config = dict(
    encoder_arch='convformer',
    model='contrastive audio-text model',
    dataset='single notes of 20 synthesised instruments',
    train_examples=78125,
    n_mels=64,
    hop_length=160,
    input='log_mel',
    spec_augment=True,
    win_length=512,
    tokenizer='word',
    vocab_size=104,
    loss='softmax',
    embed_dim=256,
    encoder_norm='rmsnorm',
    encoder_norm_position='pre',
    encoder_activation='quick_gelu',
    encoder_parallel_block=True,
    encoder_moe='top_k',
    encoder_drop_path=0.15,
    encoder_num_experts=8,
    encoder_moe_every=1,
    encoder_expert_mlp_ratio=2,
    encoder_experts_per_token=2,
    encoder_shared_expert=False,
    encoder_patch_size=[4, 4],
    encoder_conv_stem=False,
    encoder_depths=[3, 6, 3],
    encoder_widths=[48, 96, 192],
    encoder_kernel_size=7,
    text_encoder_causal=True,
    text_encoder_width=256,
    text_encoder_layers=7,
    text_encoder_norm='layernorm_no_bias',
    text_encoder_norm_position='pre',
    text_encoder_activation='star_relu',
    text_encoder_mlp_ratio=3,
    text_encoder_head_dim=64,
    text_encoder_fused_qkv=True,
    text_encoder_bias='none',
    text_encoder_qk_norm=True,
    text_encoder_parallel_block=False,
    text_encoder_inner_norm=False,
    text_encoder_drop_path=0.05,
    text_encoder_positions='rope',
    residual_init='zero_last',
    optimizer='soap',
    beta2=0.95,
    lr=0.0032,
    beta1=0.95,
    shampoo_beta=0.95,
    eps=1e-08,
    precondition_frequency=16,
    max_precond_dim=1536,
    one_sided=False,
    adamw_lr_other_params=0.00098,
    steps=4900,
    batch_size=128,
    epochs=8.0,
    lr_schedule='cosine',
    final_lr_fraction=0.01,
    warmup_steps=490,
    weight_decay=0.5,
    adamw_weight_decay_other_params=0.05,
)
Rows from block 7 of the audio encoder of a small contrastive audio-text model, named by matrix and row number. Rows with one number within an expert belong to one neuron, the router's apart. Each number is 500 + 40 x the weight over its row's rms, rounded and kept within 0 to 999. All counts start at 0. Numbers have three digits each.
Before each expert's rows are labels from the 100 clips, of 14976, where the router gives the expert most weight on average: "strongest on" is what is common among them. Only what is clearly more common there than usual is listed. The data: single notes of 20 synthesised instruments.
# router: router (encoder.blocks.7.mlp.router.weight, 8x96, trained with AdamW), inputs 0-95
# up: expert up (encoder.blocks.7.mlp.up, 8x192x96), inputs 0-95
# down: expert down (encoder.blocks.7.mlp.down, 8x96x192, transposed), outputs 0-95

# expert 3
strongest on: octave 4; reverberation; text has "reverberant"; A
router.3:531522491493515528456514536455524517458470459439487442474483563503502557498434485484491445532488483431593514487554462524447559511504498495494480543514523520521523451469545518440498412477490415494525423457558574440514527454548421476518471477491453466522442518510445564533451451556498457483
up.0:462553556421437463517523501492495475540543548512493492533508492606413436541512501465515514605542503538515493423511562491469407471488500437434526505480508530495470506520432539439490536526566472463526512510490482468559481500503489509537478565503550510606509507528479483499431484489471498505
down.0:444496555531531466471511536471460555442489555520468484549496427438419557483500504515465490470469478429542478630541523523459562508497470544481539574460481522542451462534488480540510541536537509535533538450460505551516490491500559444487488557521517454507439443431506500472490556562494498525
up.1:447513536547474495455568462517434457412482502440560458513487500451512555532463476477527504472530450485495500546467485462429501533553533501456492530580530439451527505588572512464506449472568575478528541412459503520518535530446449485552550449497496569507474479468498521489492548494527507532
down.1:478482483466491533478489504526511504614520561505447603488423509468481528495533490535494526497489491536518532446502501497539552473517529590469506487459484527523516526415496537521465529462467449566510515604562580505490478447510526509560484497415589496493519543541463505446452524528520447529

# expert 0
strongest on: slow attack; string section-like; thin (high-pass)
router.0:476525552531539499540547494524503491508485472501515512509495462487487383446474481483516500498517510532517489537491481490514422520487553503558484521502422510569427494550531465520420575519532406527555472503552457538473472563560545489536543519520414552526524487543512588497480487395507516468
up.0:453470514544433468446441569542485543465454537490488445466431515533523477500491506529491560535497497518478458533527525497486454587580497508442544479463510475567469499486454539591502500523433474559493458492524434496404542410460508466511474523461491524518484464524564551442497491436521499478
down.0:501526494507529506560567435461512461452541506525572494523532538480490508449535510522492554546590452465498419524523473479526433511479507486484495412459478550421548412499522492476474521451518481431457492536518467500568525514476445543497570456609428452521498475509482483542508530517528493529
up.1:469558502516487499490509451461516549530522462530444589521490486445616496440527492521489464453503582529547555479510446556490577485552459541556516445467524473509460546546509426441500499529522513490447545435483536461599458505513457521487554465509485543491520463504502476453429495506477524528
down.1:492519463477530514502527526438524542588498425497519534491493611488466572507513482494593492500525481536447464444591441465549508491473500458470538497484567494555540482493520553457470512504552460472533486488494462527463510541514442511504455523501455436473446461584512549533451519559504517585

# expert 2
strongest on: pink noise; white noise; clipping
router.2:473436571447475418563539438477499505492556526503475527523446499563494505522502481490534588496502436537440546486514447531555441499498509517544529483418464491513537472481511409500548565508490513494535472498497540553521506539567454559520522486471482446478567454425517554443545526492524460455
up.0:491498488507494490493485471508461555569443502497496504472443504519505480516513576545509503475486499615472549493476494542494579536530565475552541575520454476463477597461476554492468488540572509568560550489446440496496469521481522434464480523455530557514552481519486514491538555414543552553
down.0:529426473473481394531496475539484501487547509509473422474627556423483517496546450517513427490499527486536470471499528452480490501526445554478472460439528603438591480501513501506513475547524469511470517451488549498548536454517507447487549509533498456506477448546507518530435510530478457487
up.1:486495514445534519540592558424511510483547530496507477462494437528433468442537493449448518542496535595570516466519479512533532448539530462505507526490480533502434491571506490551571441505513426493493501491566490541483458408518502483490545426508485505425572542521523541465454483469476513524
down.1:498500479505464536526413526540519524500520459496480540571444555517448524471481412561553550535522467525486458470465498422411501492440513462502437440472501485490558482486434454525456466411530456505505484425496459467525529465534446434462503439492535533526555480548511475473545484465527484550

# expert 4
strongest on: reverberation; octave 2; text has "string"; G
router.4:533491438495470523456421507512507480434486554542549495518480502483515549562570535521461470519488532525496430542498545447520528532500424531458510549483450495443502487509510543564498518521476541401463497520514434530522440500387503464510437505495573459546454458489496453496528534585441493512
up.0:490466508482524501520488490498502460500510454582489560554480498490524455526526492470523532572467490484513550562469504433530547568535528508507522523539494523549449505436522476467531527513511518423465508503482471468458484477458432400449556416546557522491434522566515509396448473547557532565
down.0:534543462482460499484446520566475502462500501493531475491519512487562624475504482481495465512580522576518468501495474443494473444559447497483495510390523549552568512489481520502507530543576453440487537474521498509543437590450484504523443572477473456487448491476468499514549473486499578480
up.1:549545556515499447587490562539525456505426442558483489488465489511607541557469462502572487524436522488524499474579452442492541414514502449532479582527460476490475539479476511514497493512481506482431558465555510525524513422513483509506520451551509520458539504483476550479537466545440498532
down.1:530491516602501565484568459433528509533528521480474495494575455520537473478520487570496491529497528488434430482436543522466552498477505536501491434414440479473547477451479529576486503440527486525516463537431503480489547566439567529478456517564520493553455507541512426493518560470509498481

# expert 7
strongest on: vibraphone-like; B; note: B4
router.7:503510500428439519472510564551526540595521408524473549483458461560519494459538444492417445483479501462536498438464523514497504467516532513461485484556567490436535487466429548591500427495467516538465494515533476457512481468529474520539532533503427530464581531475467453467469524462536514494
up.0:439500486467458553534503508478507540453538487416468488488454441492520458546515516560518499495551491493564509445609492463507471545500449503477466415566584469515538528466457481518505576445581553544510469523468479408530499493506553529571494487465464462513475445479489536508445463482519461508
down.0:531514490515518482419462607495412499527529443456547468490539526473454460577499468498506503503516542612579544500547487478439502513513493475498496520543501564486557471467542468491499503534541473497434551492534548443515497485549530414540511530439525470482524478468483478509551394464501532493
up.1:542388497489467496460489557543451465487477482491497507516557448468493495507521462560466414520584523541591539472524528452455548495491495494529523564544519460452518546448479479505592500463508478483548457486546518508485451487506495482463529512527548499482526558446478488549530605454554462562
down.1:591471516533439429484420485487496515498530455490433486488477534550470474473493535459473521507440490541497484563479514545534537512578534452497478476474520555528479500547464523477422479524460513560508635527470492470522466512577489504456445488401539434542539525464463504466532496483484501544

# expert 6
strongest on: F; octave 2; note: F4
router.6:523520522536529487487427473493518481533505528502564480520533494530428489426453564518466440501496590540433491470494478574521493515485521521408469509552543460498510543496478554473522461508457582501373547540414488443447522457547519542486541517485513497493479516480515464533511469412469504520
up.0:526475530458439514517436540528524452499490533428493536545510476464484500594450491494528521541452531413591463582481501431484468513467516529506489522520450507483546461482431485489558467573531458466494501513549485477503471492473532542546489601477531484505441540506455475421531429543455529481
down.0:493549515561502487472515450443548576534483511559510452505497490498486412497493497461379450579588493579523466518484518475486478475541499477487453481510470490545513462475497489497426557491571503506488494456441518514505513547547509490454488449486481540457587460474582447494478555525500569531
up.1:477521537476433556530549503508415460411440626502440468485465524473487465500477532402535502475514474416522517480417488488468498476515520514465505511430507462487465505476472540473571470508520448474497498544513512409520488405520492516473502472523515464517478502514509436483512520468464566557
down.1:484407509478489518490507439478506502568557480537526401492468482493471442456499499447507473467533481521471510505555574524531500506458517548572493539537486442471439521483544470496432572516425507531607520441510437489481495581536534470461422486510461439490508503484491470530508506543538436509

# expert 5
strongest on: decaying tone; vibraphone-like; mains hum
router.5:518538457546561533562547551511427558506467487458496449465500506495547490524476501547584530442495440493530515473510549528482495508486467424503460444501500471504417489535472474493470539472534491559528568503481501533562467598488564507373443461549554516478501522553524484520503484504493562525
up.0:454517504468541500449547500444414571486449471514482525511500504437536460509513476498442572446540504453472550483488508530488501516508525455409530463576615426487520478555519480558565476511510535532491431512409517487487528504503479504502479455514520484560437468518515522498508489488452459597
down.0:560462492575477490550503502505499536523486512462470501513467508423488503559470500510496547409528417481465544507549468559542504446497576573533520505483528516552525497497541517501514555501532566409536524474481534548472514509444537437606537511473474478569521508475518545450576522454451524540
up.1:545429524436456436479564551528509475499588497534471519448522415403531457497512462541517584469471498430568580569456483480536529527512560563464509534521521466449497461521453492514482508523503511526456535547518511428493473552493492539527478486493471469486507572493485516477458499522457566522
down.1:429452518475479512447391467475516527440524528528505511548541569519415515452478479443558554533529467457501554497471501529514495526385515489534517479452555541559493515435463479541480520507540472450513518502519452501444441480511462459514469478528591553506465471479512500469538533406502495514

# expert 1
strongest on: decaying tone; marimba-like; C
router.1:423496494525488506465539472476512466489485547530450484473592468458527424513525497468555560541517449466475522500516491442503520477478584458541518448512528516497510548443454499484526515452509513531553574508544532546443583444499563481419539437564559509437508521520534456502460518465531565544
up.0:492545487499494478477483498475505493516478487437448533403459528489504555450454438479479523446516458466454444479429567549444491454500483446471446464614473505547501499464518479504542488515547471478516490571475529503450447535515493534512487533522484490578519566528508523384539566546473494443
down.0:561486468532482499481525480512522533456547496454570559517540490540522548484510535453595450576544527517507477487543503485530412438533510484541507526535493482517466462547528508495509452422555531626449547508438501539450524476451554469523540520480509482541476529564531509511495552443471530562
up.1:516522435502463524502456558501469556476499484501534518540462587553552446479526575503516450468452465478494487506525474524517521517447573524530509537464514429426504520459477538566499477499436504446471499485475588394438510481522511550558525512512540488559571521492447538446506528503490527415
down.1:479516529460447539408490504459423502552463506486449500518486475482457556460468537493466516536478514526550508497450476434534435510565497565464471425558496476528465496498516491501519547493545532553522489512495441494504547576590523524447455463438493517427457571458493516471439485505472417558